A small self-supervised image encoder, trained from scratch.
Model: 32-pixel images, arch nf_resnet, norm none_scaled_ws, activation relu, widths [64, 128, 256].
Training: adamw at rate 0.003, 13500 steps, batches of 256.
Rows from block 3 of a small self-supervised image encoder, named by matrix and row number. Rows with one number belong to one channel. Each number is 128 + 32 x the weight over its row's rms, rounded and kept within 0 to 255. All counts start at 0. Numbers have three digits each.
After each channel's rows are labels from the 100 images, of 14848, where the channel reaches its highest value: "top examples" is what is common among them. Only what is clearly more common there than usual is listed. The data: scattered letters and digits in many colours. In brackets: how many of the 100, against the usual share in percent.
# convs0: first 3x3 conv (model.blocks.3.convs.0.weight, 128x128x3x3, standardized in use, each kernel summed), inputs 86-127
# convs1: second 3x3 conv (model.blocks.3.convs.1.weight, 128x128x3x3, standardized in use, transposed, each kernel summed), outputs 86-127

convs0.2:103141201125113177120149099142137167140142154077136148135149098060151131086098146134116139151139111167102186149079137124098176
convs1.2:182136162149161158160099136132176166187132197065129109152188144134086173142133129156154114167148194181148135146161150134125174
top examples: the character W (26 vs 9.5)

convs0.44:124141104120109080163174145174175182153110160126132104120112157124199131109102129096117130189122118144141178230098139085089134
convs1.44:185123171136128211132069154107166109201095160100109110123163104157083160157108141131129080137144148129115116173189114152102129
top examples: purple (51 vs 19.6); black (50 vs 19.7); blue (45 vs 20); brown (41 vs 19.8)

convs0.90:133157101129120126137124140077119125148113121086139111115129133131140104080069094121128120240091119111078130130116121128115104
convs1.90:161126108106152152128136133116128072136122132156064178070153079152150164127100166157168120097160117140144094123159124148166101
top examples: brown (44 vs 19.8)

convs0.73:116158148123104082161143141127135153114147115128174093139110141106188104093107120108099141132134116156110161171116146120107142
convs1.73:134135139129145154151090124149159085118146106098222135160128159152107151146118126134160110237146169137122133113164116125125117
top examples: red (92 vs 39.4)

convs0.85:139119084051133085133173134107114169148098170074139117109176102059176115079112141025170152103189099106109164146128137097115110
convs1.85:128114089176125149121160076138154141063148180134151082150030086153122067145080155117066128149156107167182174148084155147121107
top examples: black (52 vs 19.7); the character N (32 vs 9.7); the character V (27 vs 9); the character W (27 vs 9.5)

convs0.113:101139123107109104138126130125105122105086097109141143115142079135104106062085128125121124194099111098143117120132105138116130
convs1.113:148153127139162146151111119128156103132129133127106098120138115141098149187098133128143125114151145100107118112112091126146141
top examples: red (98 vs 39.4)

convs0.78:147174179125130109170157123147133177098111131114175147132137134098124118106131088119078124175131140135143198160096096131120163
convs1.78:095114154122139115144077156130152110175191174066170183104148130167131193161148153106168092138151199137118104144135125161130134
top examples: the character C (27 vs 9.6)

convs0.120:174150152115123120126186107078070183132083138122164140121125144115122129085167152121108119128123081141130194152118140075091130
convs1.120:108121180150119129130081153158166112192082155112128108167156157150138117136158151159112108158128140106116105135137161105143145
top examples: black (57 vs 19.7); purple (45 vs 19.6); brown (44 vs 19.8); blue (44 vs 20)

convs0.115:130139141150097077161138117142078163101127114126175159120126132103134093104130166118130174171149114166115168119100122090043170
convs1.115:096105176091111156153159137162167136183072169106122150163124150152163158070160101119107200130105126116116111119106135101114136
top examples: white (75 vs 19.4); pink (46 vs 19.8); the character W (27 vs 9.5); the character N (25 vs 9.7)

convs0.124:162123152152137131126178120124104185110079116118163146120121142122143090089144174112073169142099115102131183147123134052084121
convs1.124:107189188125115147150109143129149117206082119143109137206134175178148106165129145174140115200122144086128118140141101106169166
top examples: black (57 vs 19.7); brown (45 vs 19.8)

convs0.75:137093100122125120163157058063114149077166169114121168113117125045101116050142157115058178123145155155189144114113125095147117
convs1.75:091137113140170097101111180129135143120108096148113098109126123185120146151120198135153123165191121105161125100156160152124132
top examples: white (78 vs 19.4)

convs0.33:144139145112125123117169124164120163088142143123119099154140112087175114034085144112098153145148165137091178138111127136132144
convs1.33:134126155150129125122088153106172150164230146144191166127139132171126146153115085114137044137153161132148112136177115144137126
top examples: blue (44 vs 20); brown (42 vs 19.8); the character W (25 vs 9.5)

convs0.62:143134138133135127138174113084081178087106115114139159101138125140157079061099135123145133175179119131139199127113152139123152
convs1.62:140139183129160135167122193120159166122112145127157144142134168154081122090175121127154087190165146134109061129139132107154174
top examples: white (75 vs 19.4); pink (45 vs 19.8); yellow (42 vs 19.5)

convs0.15:125123125109105128144177068135063174087127085107163154102122100109100134138099140127077149139093072089096180149069132111118168
convs1.15:078152116117136137093132116135172100096145135104102132172031142156124061128131115109088096120110178193149143158138151139119081
top examples: the character M (25 vs 9.4)

convs0.100:127123132098125112118135075129108146092174116153153107122159144112166078097145116140086156208138124187114138143115112121114169
convs1.100:149111145106117168121087096212136108118169070106096090126111119082095123138148107114087164097092180084107109082101073092118148
top examples: teal (65 vs 40); blue (43 vs 20)

convs0.88:148126120132165079137105075121104153127154144143152085155081163126149054142124123117054156146087120090158189118079111124129114
convs1.88:144131135119120149110181144070122216137143119105129140042191099164054170138138149127123121121120093166118150150075178140097192
top examples: white (74 vs 19.4); pink (42 vs 19.8); the character A (30 vs 9.4)

convs0.72:140162084117142128129149080127182149147126117093159106130130100091157048087144138115135154154071163141131154139049172090032143
convs1.72:146151153214155129146167116112066129110116170127165083139144081136088114148117117112109130095175045100078153080109123168118116
top examples: black (74 vs 19.7); blue (40 vs 20); the character D (38 vs 9.2)

convs0.82:095134162101116120120144070117124172121113078113130138186096128106137129117096114137127161174147126173124186172093126080108157
convs1.82:127148165163203128122124148118160143141180140114174139141146169130102142149126113143171049164124160131115152097174151130124161
top examples: the character M (30 vs 9.4); the character W (30 vs 9.5); largest: M (25 vs 3)

convs0.25:121141164127119130138165077117086171111122149071168144116111131099091081075110113115076144146112146148161192160069133122142093
convs1.25:132098169117157068116162133080169145142179160149154151168137150107131141102173141101117087123143218137088118113187152096120139
top examples: the character M (33 vs 9.4); largest: M (28 vs 3)

convs0.93:137119106141125150154146027106112160059129128112150141148141139073117120124135142108022128179098102169095164142092166114147133
convs1.93:130117115179119174117034140104117126094168169133155049136108142114074125140182164124116098114048144106108111084115169101114158
top examples: brown (42 vs 19.8); the character T (25 vs 9.4)

convs0.4:123157134059141109145174045061101153124098152033150163163100074000143110059100118114141156139172105119143160109120186049144103
convs1.4:094129161163167127120111140117155098125181104138144101074148132136133176157133055139149173095053159104159185173062149143126126
top examples: black (65 vs 19.7); the character W (31 vs 9.5)

convs0.14:118122171145123127133189130090151205133125129126158169161129180074153101096117143098106136181139111152119211154115151106109188
convs1.14:154147160121150171188096173123150161149107130078181077146142153148118142143150123153153101255153135123086095154125132142140192
top examples: red (67 vs 39.4); brown (47 vs 19.8); black (46 vs 19.7); purple (42 vs 19.6)

convs0.107:118135148132122116125144084141126146048177111177153121136173136093144132100142113122062151164156106155135153143117117162109130
convs1.107:119122091073130137089069065170133073071149099149138098116092155092129098166087132120112162064101166082174113049102078100158102
top examples: brown (52 vs 19.8); black (40 vs 19.7)

convs0.18:132184144166167137123164118054098159093134100117181083125136139123074140167087109137064080156115110184158165166107098152111135
convs1.18:140088080083097132168074119085099170125124113134118167130100131138133091104160118106137145170121116139050181127103181096113092
top examples: white (82 vs 19.4)